From a checkpoint of a small image-text matching model.
Model: 5.77M parameters, encoder norm layernorm, encoder patch size [2, 2], fusion encoder norm rmsnorm.
Rows from block 4 of the image encoder of a small image-text matching model, named by matrix and row number. Rows with one number belong to one neuron. Each number is 500 + 25 x the weight over its row's rms, rounded and kept within 0 to 999. All counts start at 0. Numbers have three digits each.
Before each neuron's rows are labels from the 100 images, of 14848, where the neuron reaches its highest value: "responds to" is what is common among them; "peak on" is the class under the peak. Only what is clearly more common there than usual is listed. The data: simulated telescope pictures of galaxies. In brackets: how many of the 100.
# fc1: MLP up (encoder.blocks.4.mlp.fc1.weight, 384x96), inputs 0-95
# fc2: MLP down (encoder.blocks.4.mlp.fc2.weight, 96x384, transposed), outputs 0-95

responds to: round elliptical (44); flattened elliptical (31)
peak on: galaxy (34)
fc1.353:500485536538525475504487514476478510495500503518485535490473494489510482485441486499519450468478503468454473495479489512499488504541499472502484507462508482503512495472568510510495445489479550493528498529495506579500476496506497488488497519542511508521460513522538497483474464476506544467
fc2.353:519481501450551500495514514482454505453539468463481516494497538529491500501522510510528515504507513481504464522501536470505513493462487468501504484561516488512542481468509486527497533457474480476475510497467490466467478525467506489537536509502495539486499459538488518490482542505527475461

responds to: lensed arc (26)
peak on: galaxy (60)
fc1.107:526521482524536576500526480484456484488527481503466517528511462478518489512509491509524504487528526489496530502518502475480535469490519498505497519488484468462497486502489544481518436469509488484492484468469500554483486521482454486512495517481494475502439502466539471516533504464528524479
fc2.107:496510492503519434500539514528478524525517527532509498512506493504530499528483504494483487488458467512511537479495523527553497555496515506514513523541516537475564514470554475505474489517450478536474504513519494485520478482551515490534497504503478505458496506496450517508532503490505531514

responds to: merging pair (52)
peak on: galaxy (76)
fc1.20:482500514464489524511478575508509497547482499512492493471476457522499482538468507470509482494536501465494485497531517466539505442490495505526502486545487507479510508510511510504509479478477499534547478538562482526487543484503512513498456490476492524519484500499475540463484440519508504495
fc2.20:480509450506567551552510471495478500518526500500528476517513482477488494533471485512481492506500489495464533522514480492466513478515479506494498496496510517494443454493440496450525500507541492486454515466508487465518494512513459513483507517505521517502503513497533511488507538561483500453

responds to: bright star with spikes (99)
peak on: galaxy (34)
fc1.275:488500522466504482503455502524517428503481512515492450478520478524522526495496477479503523511494479554517477523532521516487502486497487517526519506503518510501510501499481480499538499459502520488549501524489508526467472499507491509480472481438500509544525477557529448500491438503550500531
fc2.275:469421510490482506480543486520481501461512482491471515494515551535496513514506492468503525504552503475483519477500477524519509485510477462481549491482508567463481483496515490481513526511521513511468518509504473475544503464505521487528506514483496485531490516504490488509500452502443468551

responds to: lensed arc (35)
peak on: galaxy (63)
fc1.372:509529498497533526467466491521484524501501488526523489557511509523528519542494497471493498538528472480488486491498505504511494533542507482459506478536479571495528491525519517496503537534498537535475555531478474521545462499471512478533482512475487538512536478483493518512510551497487517485
fc2.372:475460515517481449482506511451472541485507526490496484474472489483518494443519507530492531480492507507513547522502500491475484491512476486508488549503463479489498533538527527460470478534520522490465511468551512473477505454530481500503543499497523496479504501499488514500502427526498468531

responds to: irregular (61)
peak on: galaxy (80)
fc1.301:509506551462525498499461506543528494487510504483553479475482467470501503519484529496477500493507502469499527493529498511527461534503504513494531508507477463492514518524481515496488496458492486501525487460507495512502493478474480500469482429469510518487551489572475500472473454482536554493
fc2.301:524494490523481508510510546544487499508522498475450484486535544477465488476499556488504504505499497508507504508484506547484500489488517474478489504517477526515479528462523540523496486524539514452524516467466509556527528506503502518510516516513497499523463524452516508564486537497498448542

responds to: edge-on disc (73)
peak on: galaxy (87)
fc1.235:478524509455499471493487513518553525519493498516531514537493491491535502494464473470525516464475468493504514496516506445478529504487520516489525477528517508532494502568526517452483479439457537510484505487508483532504513490514478538480507482472532536524520490482505488506522502485442542500
fc2.235:467519519511476508518473435473484507543535509523446487523492502513483489521523513497513488506476519528486481450436481521524521486501465498490477511524451509478513497488507489516501475492557479527476518509484492465536461509482472489490541511524513484510506521486437522494503444509520506530

responds to: merging pair (43); lensed arc (40)
peak on: galaxy (83)
fc1.225:508525510479508532467507499502487486493512554519516517529502453517465490569467527484475493486471505479520516516473522500513513488498511488530489496470450513521484525495501495424502457506519507477511536503477516512514486526522470544532525507482457526471507474467450506498471487506526462465
fc2.225:519465515520494495514461527480490532550493474558522512510561450493493509497544502516496481511537508483523476513483519494490501517518499527433554464541544524499510472513483525481569523536494502505510492499535475527501503515484497517461520508478491474484483522478504513509459507499497504506

responds to: tilted (44); ring galaxy (43); barred spiral (26); kind: lensed arc (25)
peak on: galaxy (90)
fc1.97:566494499504509551491480482524487506496541495497484525499488471514500544449497519502459475504500490467513505511520480519491439525489543496512493494494536518509519513474557482471537507493522466519538497522509507519552468532491493538507478501524484486518500526489512503450478482507527485437
fc2.97:479507532525542499504485532466478502520513477511511490479503518480491516520517524478518473473488504503508488526503514480455545467487472526498447546525488445516537530490510495503511451488462538488498499569504491556516485517513493529499469476483497498474480482511501513541567490505493503537

responds to: barred spiral (75); winding: anticlockwise outward (45); winding: clockwise outward (33)
peak on: galaxy (87)
fc1.9:488566505519521506510470521519500516522491521482509501505499503521484497527510471479493453511509514493465496454510491477522508498468510519491481440484440481512509524547496518475523541536508528499518475423478517505478508522492472510508501551490530556515470476481501492472514478477500495452
fc2.9:509537484455454514507503471515489518515531473535504520487488472499509481551473473502512492517513528515511541488536500510467513532557484543474482540532513497504515506483502506519508510478513472542462480498541509529505460474468458458529559503454472499520502503491458480513527502502478503504

responds to: winding: anticlockwise outward (44); barred spiral (43); merging pair (29)
peak on: galaxy (38)
fc1.224:523488500497524472490498510495508504530507521488554487489471469489499480510480507459496529499492556507539437487462482477466476542523483483515509498484495482521521540472460528463479510515506498467538500477462460567523518501496485540484504493526497537499508502525506461528469506461507527467
fc2.224:486503474491504530519452521501468509506522475484506474553507448511490447491471534528495522507508439523508484469509533482488509555531462508471501524471537530508498477515511487469517507485549460507482500474515490462495502502476470452477468530511493511492496495498469508516461472510530542511

responds to: barred spiral (93); tilted (53); winding: anticlockwise outward (53); winding: clockwise outward (43)
peak on: galaxy (97)
fc1.194:500504558467538498485534515450491510527546535491523472464533495527517489461489518514472518476495511508523470458459499482490477507497497470528520486489467478496509482512473481520454523509550516511501525493501500495476525479458518469493504493459558522509508511525504478435501467506517475477
fc2.194:525561507462479550497509537512514547489529457483509499522511484516487497524469485477499513476518484534477529514517523479484538498537511473478483509524506463524506509529461545496542443498493505481491499488470462470531490500515475497477542500490477463470475484449482491502510512511543499467

responds to: many stars (64); irregular (43)
peak on: galaxy (61)
fc1.25:537464495509502507493492496498487493530498478505506485512503488515509547495473528452518533509484439453527486485470455549526457478516494491510470448494450523450485490529468511513525502481517564491511516470515503512502453443505526541539502519501486486504498486508473493511498502497521509519
fc2.25:500524489493528465517488496542545504474478532471483480460508499527498509449521500501534483492467518523464511472560528469469539507498494506489473492530519479518525544472520507468476504521541457508490484547498493461506548520504483487507535522464459503486530498498482512511494509515492471552

responds to: tilted (50); barred spiral (42); ring galaxy (32); winding: anticlockwise outward (32)
peak on: galaxy (100)
fc1.13:493523546450513484471502492494489465476483532500465451502505472488480512518514504503479523464507484494498518462501540485485501451486539462528492489501510488486470451533442522486510471505521508499516507514475533501520496530467530517465508554486483469481443537493478495508473513489552484478
fc2.13:459487521528482484502507547481520531509487488498528533483525445498499432478512485548517432522481478488487501498464506513483505505483487449537453508501481462499533497474486517508498494487516534488496473511518483469488515468487484484511466518452499545529514518486514524446501473508520515519

responds to: edge-on disc (55); barred spiral (31)
peak on: galaxy (36)
fc1.350:513526497500532521503464506552538520516504535521538528502491537518477491504495455478481469507498469479511462492505514507523513465460537494497492520543490508474591510533471521473491481529522525487537491470535505474470493501519546479501524523533489536493489502519496508521475491485523466475
fc2.350:496507487546491536478492460500497502487494487482484500488481497497504479522525537464524492537496492497469473511566523512490517537522460496478505485482554479523469494516469478510502530526479512523514514494528525543492503475417451483473475472479500469524518543504517511510481545482462485504

responds to: bright star with spikes (52); ring galaxy (35); barred spiral (29)
peak on: galaxy (89)
fc1.323:519522484504478504513479468489482453519500516525494488492487493513521528505559455517487503446479474489471522492467485498506483483509488496488528498495453543419494523495482506499475468479535494489497478508493515560503484543529510508543507551474492504439509481528518490507470511487495503454
fc2.323:497489490566519522494477493516529519487490481480526515521504431500466541481482525474495454540494516489475495500509501492501440513517485482497506490492465484540510499495510511515545510503512538513538495508510475520492497464503487505431526512532484516518496493498474546498552428508472507502

responds to: irregular (44); barred spiral (31)
peak on: galaxy (100)
fc1.82:499498509529499462499470491545496479505506497482552474473489463532498499494523524531500510500464472527518488503509511469505506517517513517514511510569475512516532552491433522514515495479510478541514520494458523528511431519497510518521490488481532497487513510528526459530475455484548499510
fc2.82:528511529506547517496520438499511489557501498493496482548489486485503518537476503475539468478510507448477508524445514484485463495500503480505519457457505520514456500513511553521498486509513564505499482523551511528507513488494489496516530493517469524510483477485531515458540501522492510492

responds to: barred spiral (79); winding: clockwise outward (47); tilted (40); winding: anticlockwise outward (33)
peak on: galaxy (85)
fc1.364:455549449455492519502526530484476513510519451484476489500465504498504507527505511503505435496516506512528491477507506487490484498486507442492494481507440478515559513514517540502516478461488513463496497480468537528534540496503519540505480513512542521523483517495487461495518488517542511509
fc2.364:498554527523535523510441488501501472542480492546488494514499476490478461490500549517515520486477464533533463482463499533476462523536495532508479511514525474515517503483488528500514536511482493542494500513522479496474499486495488476453527528477463483472493498566513465515495516488515526534

responds to: winding: anticlockwise outward (55); tilted (53); barred spiral (34); many-armed spiral (31)
peak on: galaxy (100)
fc1.249:496511470486519500489522530494501515526478480497535519528535489470505495505491503467513516482482490464482479474507488454489489514530502519512458477576466489457579495492467516513537506499473502508516483536508552489451491494522485505465516485464502502521454556476468508477492504489495525483
fc2.249:507515514549478530508512443542523482516511495541475493522480504484494447505493526525466482541491491483518513475504524531510510506442467489492527470496508493492471509523471489516465492482460500464476516431555494528503510473438509477505510465491466506513502471497525511524525502491484474487

responds to: winding: anticlockwise outward (39); irregular (38); many-armed spiral (35)
peak on: galaxy (100)
fc1.256:465481482522491497481521488508499526497506499518526457532535478506500461505454469514472498520441526524504488493535488476520501470554506484466481509496503462499489471458493512514482459507493557472477496528497475517496526495516500515540460556491497515470489465551541459491473491498514472483
fc2.256:470474513499468515514488499488505469473477495485460489482485533493488519486502510478495535471557521528471519470527492485492512480469455476506512457468493494487508481490500503471504529486494452514494486441512511462503488444481499468517475480525475479533474539506468477466524500457512495425

responds to: many stars (67); winding: anticlockwise outward (38); barred spiral (37)
peak on: galaxy (64)
fc1.136:489507491488503510530493481460517491493449512505465510459552488533466555500491516501502528525503512541510502475473539532495484490479526480522472541487472518484495458515491509521510511511465505527536466512506536517474506463542507518453492486462487549515495495488512478495542472441489476479
fc2.136:495481456482534541524489533530484496522506500493480496506462539517528492500493509527507470461464491463522502478522463494461534479486455461535568512525510509508486466516495466465484512509473543455474504461469484491508511500452500492517532502510544513504534501499498508520467513509490508544

responds to: lensed arc (49)
peak on: galaxy (41)
fc1.125:473444515514531516462493506546487474454523481494497489519457489507447510466542526460477479519468510488489488523523499501492480536519486515514506506512492492471535534490507509558499531527432515519503535512522476493487500516542456485518454519512513523516521523500500470469482478474516516500
fc2.125:496547484482468461477505472474519536518500520549478476540515486535500518539463469479539528487463493457531522512544495506481480523492498477525470484468453497525477486454488500477499459495507511498514532535482491483499492478489498466473499488507494524459482456518464501466474532488487473473

responds to: lensed arc (81)
peak on: galaxy (79)
fc1.115:509480480466505498502466473529481473447470539489476506534486443484528516510545489492489492498493522501513538504481498513482497529518475511466490493508507485472497429508516513542518476540483510486552508563560496500533468500482498507501485533486506495516480537480506471475534502502492508452
fc2.115:429530517502527484511505512469486510515498476475524504512523469507425463509466529512540487506524493449484493476501528505528476503510499521499492517498487518521499529486513487434464487496510528508472476507505477511459542504489501535460512470437507501505495487500506502491475496477546535456

responds to: bright star with spikes (57); edge-on disc (30); merging pair (27)
peak on: galaxy (39)
fc1.14:483472480513541491501525539513478530527490487476505514528504495501523489485528556483517482485541503491502525476504475467496515530475511519481501484513480482429474494521482507500526486504546525561528538488528475516432520501512506463510485520515481521493523450523473483492492546541529514494
fc2.14:535517502495516514457471472501453479493516513495531501512515534431550503500507505519519499532475513510507477509505498516501511535528488470507515494507501486552495526503488501462497442510472513461524497535471545482521475460517491532473526461456528484503519461477524488505521511486460538537

responds to: tilted (43); barred spiral (41); winding: anticlockwise outward (34)
peak on: galaxy (61)
fc1.85:516495502461544487521487522533513520505518552528469478477507474518519510502513485466524497436483519494489523521537447486524477510480489509521502460542556523509508452489453525494523459486535507485544509458530507548491506510460499520514478510488522500505487522538502517522478503474508511488
fc2.85:497484464529498524468524527472480466467490480483501543508442518508453510548484497521476508517458474478501474484485485535536528496518481523483534462519471512481480506522526481491450508536522515513519506447500511541511485506539490479502559513520521512523493509490476482540496488509485509549

responds to: many stars (63); merging pair (39); barred spiral (38); winding: anticlockwise outward (34)
peak on: galaxy (80)
fc1.137:482526494528546501533486480487487507477520483510488470470556507520491511531495492485459464475522514513503487526487507467493510460532463472480472525545513533522502527492518474486493457471498531511487529533514511485521473477447491525455434503499482561507496478508498457508477509463510495501
fc2.137:477502500492495489509510489490482514494438517504491528478504535455505485499463494505485412508498486502533481562503502502495491553493500493517538545499469523491516480483533476492529495489501507526495480457514480546501497467533506519519482484543485454562530501522504512508540538514501495511

responds to: edge-on disc (47)
peak on: galaxy (95)
fc1.358:463556546492504451485507495455494500508529512531524468470510507509519484433524467469464510504543508487490486540471463495539452495503501538491483496500475511506512479477511504526455480456530532528539506522489499481516516454497508476481509486471475527526506496472536487499508494506522516522
fc2.358:493565545539517519494508508519528479536522505460479540472516489517479500485546536502513479500518518524480504499535522526477497539545487506463488480496495478467473473530503528493558473480469489478506508498487471524465503488495475551475492518529516471507512480511471474523471496530552498521

responds to: many stars (87); winding: clockwise outward (35); barred spiral (27)
peak on: galaxy (37)
fc1.197:468521461522463515507494488506527498465542504493541501485528497506521514494466448473489455497511475511470520526524508527499458470506496515461483504552480469465502527484530508484496522543507482472503434487469497515473477528540537474494486482527511484526458521501519485555510521479501490496
fc2.197:489504520516497501484451494458522483493464476506489492465505531496464516456492500508562548490504463495529525502504490491478520523462453542488492459485486515519528448503474507498483505482502517494486472488527525498503480465492520451466522485457472451493540526504456497471512515504512499547

responds to: edge-on disc (48); star cluster (33)
peak on: galaxy (38)
fc1.381:479457505457530490482514522497503507518525469487483468499474484517472546494535479545444490508487512509546503483476491481472493512549516526511476521518441510481549536489511552489517506496514530484482515484508497497499479511501463495538511474482520518502467553461475453485482540525497498519
fc2.381:532513494474476497514459488536527488495476499521509491494503516498504530481494525517489514514453471531446490521476511486554529513521497447490506512469516496531448525485494490494512497483459503470516490487458549474516510474560480509481485555462505471506499504532489523530467446525505506512

responds to: merging pair (74)
peak on: galaxy (100)
fc1.199:470527490475491509504519456550484547507439485542494501549521453500519491483464463493481475501490475502499496496530510449499514511482507495455486519470524546464508461511517499461460504525478498520503480514476511520488509507479498476478512498490471511451472531524527551489472501495516506457
fc2.199:537522502514477479478500520473455498505565517440541514545484496506472480553510518506451522498493543527477459502503509504520476505511519535508504464484481467514461526471522516502483513470481498518517516535540480465486506531510483489476531490541474513511488479501499480551478502475491479529

responds to: many stars (60); winding: anticlockwise outward (38); winding: clockwise outward (31); two-armed spiral (25)
peak on: galaxy (42)
fc1.158:514467468484481515530488498530490510467472515511510478453512466482505518496479490482503544482493505538555507542474489461514488508478492491519458510500510452437505515486466489480454497478503504473514527462480514488484515509531446511515485517498517480435470512466496554509484528499522518485
fc2.158:470512494477503496498557512474528528531522525492467492508514491541481548486511497547527466528485464463447483453492516512488484527552509508515501457509484505525513530521538490528506543494518476509483457527499458521510508507480514478488440522480503517517526512541517481477482501500523522480

responds to: bright star with spikes (71)
peak on: galaxy (40)
fc1.8:462512544486535483499489462502514498478479460480481519457484485515523469532485455501491495521519484513520467457501493513483496498475497511524483497544477526511523506511504540475459496572519518498504509490505537506472462515505461507540517536493520488498471461473474426526510514476506492467
fc2.8:474495461520502528521517535484450539524528556488481497518529481473487500501531523507493532507484517462475491494524492489507460508525501527514507491514540467501508430517490483474485515449502512525497490503545464479524494501493499515476530443515450544500533493483525541499492514461523514480

responds to: barred spiral (57); tilted (45); winding: anticlockwise outward (35)
peak on: galaxy (90)
fc1.167:499522494513556516503467484527511515501488538512532526495520511516516535475462480517486480486502534479480488462490525503478520522491539480478458499553477529505498527490519497445483537547474537456489491467515551520476522511488506498506562506532502565511489490499504512518471497499492465492
fc2.167:535505490480420478495494496459498566464552514522501498505496476525498520516445518496525474474551526553478506527495554492516527513537517487513506532460482498533548502495488499491529478495479497493493517496530513484490521511487518494509491520509469498503519473537486499493559491506503478486

responds to: tilted (50); winding: anticlockwise outward (38); winding: clockwise outward (32)
peak on: galaxy (94)
fc1.374:485520488467500475513502466523489492501543481516531510563512475494484516511454497437494509491539500491551521522480518465486482488478507518516487496519469505520471509508577485468498501441464478499491502539522529503554547505507521490520498503496463457489483517504506529537484487504484500498
fc2.374:493508498476478491522501478553510479532518519557489521478477539514513463506514493520505498489507506494466513443522483467511499539534497516512455472480510465500513506502533541489456490489490468495485503484446501487465471490470456518483512539551468509526502442458496470510521504497475520480

responds to: winding: anticlockwise outward (41); two-armed spiral (37); winding: clockwise outward (37); many-armed spiral (28)
peak on: galaxy (91)
fc1.257:473487509489507482501493460468500540495505469537510477565548461497521497500479489509538495497502524496545482525515526516464472486530502491490521491525493481516551495478450523500507527506502567514494527514509476508501539557509526491499488506487484517514506490512577465498471498488545481501
fc2.257:510476509485528557526520499500484502535484521486521508474464551470507494479509531503432507526505509509454506452510477487520483470462459490495504526488510503446451473485502495509443477485484486473474497501494484460491495459494477522529478491524513449507467499527490480475526531479488500484

responds to: many stars (69); tilted (43); winding: anticlockwise outward (42); barred spiral (40)
peak on: galaxy (35)
fc1.165:505528496458453508544478494529529494472502512508528473467475530502479498475485481498514521504471462454504508496535510507478446517544468523460538481518469547472523490525563528504461501525513485482482476524483521519495488539523506477489475526488487532475504503527497528500489506467539470506
fc2.165:494518478495543515472502511478526523510528517469514508513532486498521459482457515510467448530528491534481475486493497448476483495499495520506486500504491468520487503488460499508575511457493528500504485516511517502532547491506486503463501465489517458534505497482496495498549460561470526461

responds to: barred spiral (77); tilted (56); winding: anticlockwise outward (51); winding: clockwise outward (43)
peak on: galaxy (95)
fc1.380:501559447484521498504483495548457493480513521492487501501554485467483494532476479465507461485521542488530491520510497496447478493531485518457542540489533486471454513500537483498492455465493513520533499520526502497543491496510477534507471529469476499487477469512526517500493471483485481495
fc2.380:483524523474469513482453463486468497565513455514509500509480496517487495459514509429505503484493476517469507499481536521521481519533488527509454564476499477491550491527498542472523494477443486506475496482481504472467490468495460511473524511455495493508490504504497476492500508481499527496

responds to: bright star with spikes (57); barred spiral (49); winding: clockwise outward (36); merging pair (26)
peak on: galaxy (75)
fc1.160:490504485479510494520470507489531491498528443503473469485515492483507488468522471514470493471448493492498506498489450482508500530513480481501528471557528523512512524485508513489470442541475562494543522499493504465462496514552506500462491466471500494508500508559510464493483476487490537480
fc2.160:473509518503525459542498492470483540499456466465536482521504479456519518532489476464513471485500514508456511497514530517527478527546503472504529463441464493517516501465540533502506520482463475519502492520510438492518529466478485506501510516486479496535504488507499499520530537478492542511

responds to: winding: anticlockwise outward (38); merging pair (29); barred spiral (28)
peak on: galaxy (82)
fc1.346:493511496487536486558499512492487490506493450471484505477526478521483543487468514486495468495516504479488467493546546452477465529503475515492519490523437481513482506486526504521498480479505506503508459579498535507509474514534518521523461480522523497484524481520521484528462533523534476487
fc2.346:494563468503528498520476478507489530491478469453489496496468523481507502484519502519478468493516494510514480510491479473507508493508478462491529531438507536480516480483512515479552495419489451529496483501470479505502503515450532498471501512494475510504517467504533473470565499478495477488

responds to: tilted (70); winding: clockwise outward (50); barred spiral (47); many-armed spiral (45)
peak on: galaxy (99)
fc1.293:497506502487507486485551539467509532517524513518457480500489486497492495548477508507454517505483511520471475499468501486477474506465510484495458470472467530425510484490482519514463533455544485508481508516489449539499519484509483552486502535483517481476493540497475507490485506498547480465
fc2.293:521572488493475508494473511535455463489511427500502503557483533487467470528508507493523501504478493483506517501478464485488525521528484511544518519539449489547494496502506536471533496504503463501491519506456495478484460484474481470497488516512504522506499481468529466489489518531484537516

responds to: merging pair (38)
peak on: galaxy (90)
fc1.61:512483490498488517507509523504495520496500440520516490492557510482551510462481504467514513542550509468505495515508490493475516515521531516473496542540480472507473494517501559509485468466520505483511499471490537511495444514527497545522532464436497516491483457529488521503524497497538478512
fc2.61:479482491449541507527469485462521467515526489463486551530494471525497512461479491471526537484465505481475527513495538541518478493508496467510497477532499498508512484513543476495524484472515477452456519480551507507490541490500483448498517480500511484506500527536496475481501455480465517528

responds to: merging pair (89)
peak on: galaxy (43)
fc1.182:512516489470555484462506546515494522475534511521490474491471472486517506501472502476526472483546500480530507497499473523473479510487497454544465542531549526518540430477493508509517503503483514528513479493493480474484502501538515472530460540531517525457525531524498507499464511499513490508
fc2.182:537510510527489496531546500476464511470521527495496473492512528493478512466484500467452497546505481519510515455500472505526489516493515517440506462481470499517519534460543434476453521542538487504507563487513517508487520542509505502485510499509479506531487478477498537490471494521505510508

responds to: bright star with spikes (86)
peak on: galaxy (36)
fc1.354:463516530497531521520533479502431483525542520517502484524531478489505515497509496480517493472521543537514466483535482453495474473477524504537530523502547494484468501497497497504485485508496501524532494496488530458526480512536481499482482508507515489478448508519495499485474424471463544498
fc2.354:518491526491500461429525526518513521521484497508490506501533535523491460501506466503496492513529533489483543468509530505513528477498520499489479471508514504508514543529532513531536486509483496494454438531555512489499561513529480523544536522502520464479531497496487510517507533473519468498

responds to: many stars (81); winding: anticlockwise outward (33); barred spiral (30); two-armed spiral (29)
peak on: galaxy (64)
fc1.37:490499477518489467497596476509535519504457504520510512493511488490486506484496496490486522521501475493484528520502519476528515482478532499514486462547460503511454505521507531476491510479482510485517484520513529551495495502544549507504482470490503522499535528495548457574514497470526488509
fc2.37:543508493509528526472436547494540484511539470508477507507483493509521537497505539494534507466496515506527466514504483483470477493532491459555516517500514520469532515495518506514491483524460532501499497546487515491477530494489519517476520515494532468466467494556490551463476456518508505506

responds to: irregular (64)
peak on: galaxy (96)
fc1.28:476469523467525537478499457500528510503483513518495447485521476467497489511441506496522524516491516520492479469518490520496475451509498497542498497498440487500515513524462503505483444458466517461488519460529491459504503479474452472503478469496471484498497493514466484513494496455500546526
fc2.28:514492512517508488509507570515480488481466495478514519475466508491497488476545504482475482493471491459498502484481502496501483500483493488471477476471488493433449496470479458436485484510538479490515527479432485520513462498515491534506468493481492505514475503469483501491429495480483477466

responds to: edge-on disc (52); barred spiral (39)
peak on: galaxy (88)
fc1.341:490513488500525518474501531535553517511560482487494485501512464485481474483488480548523485505493544500505510527471488512447487503497493485519489455529512468495501482489528509500488533505454490464496476460551487464485526518500496522517509497482486498458505491471461480582483487462531528502
fc2.341:486509503519468514472473471471478505565494542492531516474514497492509513497478475470499464469514460526516463503524507523524485493485496495497519535523497502510473510505468488460511473471506481521492533444472503507519494524528452459465495457485497471498451481507573499469478509505513495543

responds to: barred spiral (60); winding: anticlockwise outward (35); winding: clockwise outward (34); irregular (25)
peak on: galaxy (59)
fc1.327:513492474518522508532503458514528500466505510480478496528465450500567506482449563499495523466470512456516505522546489502491464513510506472465462543523469526532521490466495480512511490497526486513503503485511522535475522510531521518510484480509546529512494492554522510498509534489512480517
fc2.327:485493514486465480463536504497516501502488514544528498502506512488444471515529459522505524526527480542476496470503530496513515494473508547455489476511502464531474491464510524477545496484533528545477514493506484440540526528500515506512516545508459466515550507487509468477491494525506470493

responds to: winding: anticlockwise outward (52); two-armed spiral (38)
peak on: galaxy (93)
fc1.172:520467504521469527516513492480527545464499533508513518479536442517523461494478516458486517498499498521501471492465488475500546508516510461538469527519478489444522495527476516492507552494486527482474525506509518503465557466516554490485465508457520512484491491503507526498479535477493521511
fc2.172:518517518494499502502474501556441481562482490503528546537546489504507538547499497517570477489482537461504512474521522506488526515501514526503509467528507520501494511475536477486507502494468527488518530504488488480493497500534491489514508527487459495526480520524505475449493511521555483463

responds to: irregular (73); bright star with spikes (58)
peak on: galaxy (100)
fc1.258:475538479485466493531517480517498549467494509534494514570485427471500507525481506482496486482511489485439497470554478483525507494473527492515490474475485462491486524504525519478483517483504489508518506506546510493512531501508515553473468496478486476496499543538500548486481497487481540493
fc2.258:503511495469507514468473485480471483543491505498500480522526476499497495471486488463472547509504499493483459441505523500458471496492479511440495491512467494474455492495466434511433479505483472486503511464524456502485498491494474458483501481517506507499487492519482486530450499472528464466

responds to: edge-on disc (82)
peak on: galaxy (76)
fc1.234:488491460511474505496504503490492513506548509543540499517533508467504530482541463498507505518526524506476447518485504526482465475527520533506501499546516475490525533514536516460466506482510517441477490537508503518516481497462507530545488499491494490529509509435535467515502484478513523557
fc2.234:490554534471492503478471485503501520521499510483496538478474469496497510471489489557501462511466455543498531517484528482496497513440474486478481522500508482486479543510487512487517443479516497539515540445467533454499472496488494502504507508520489462466485534531497520501526486459489523485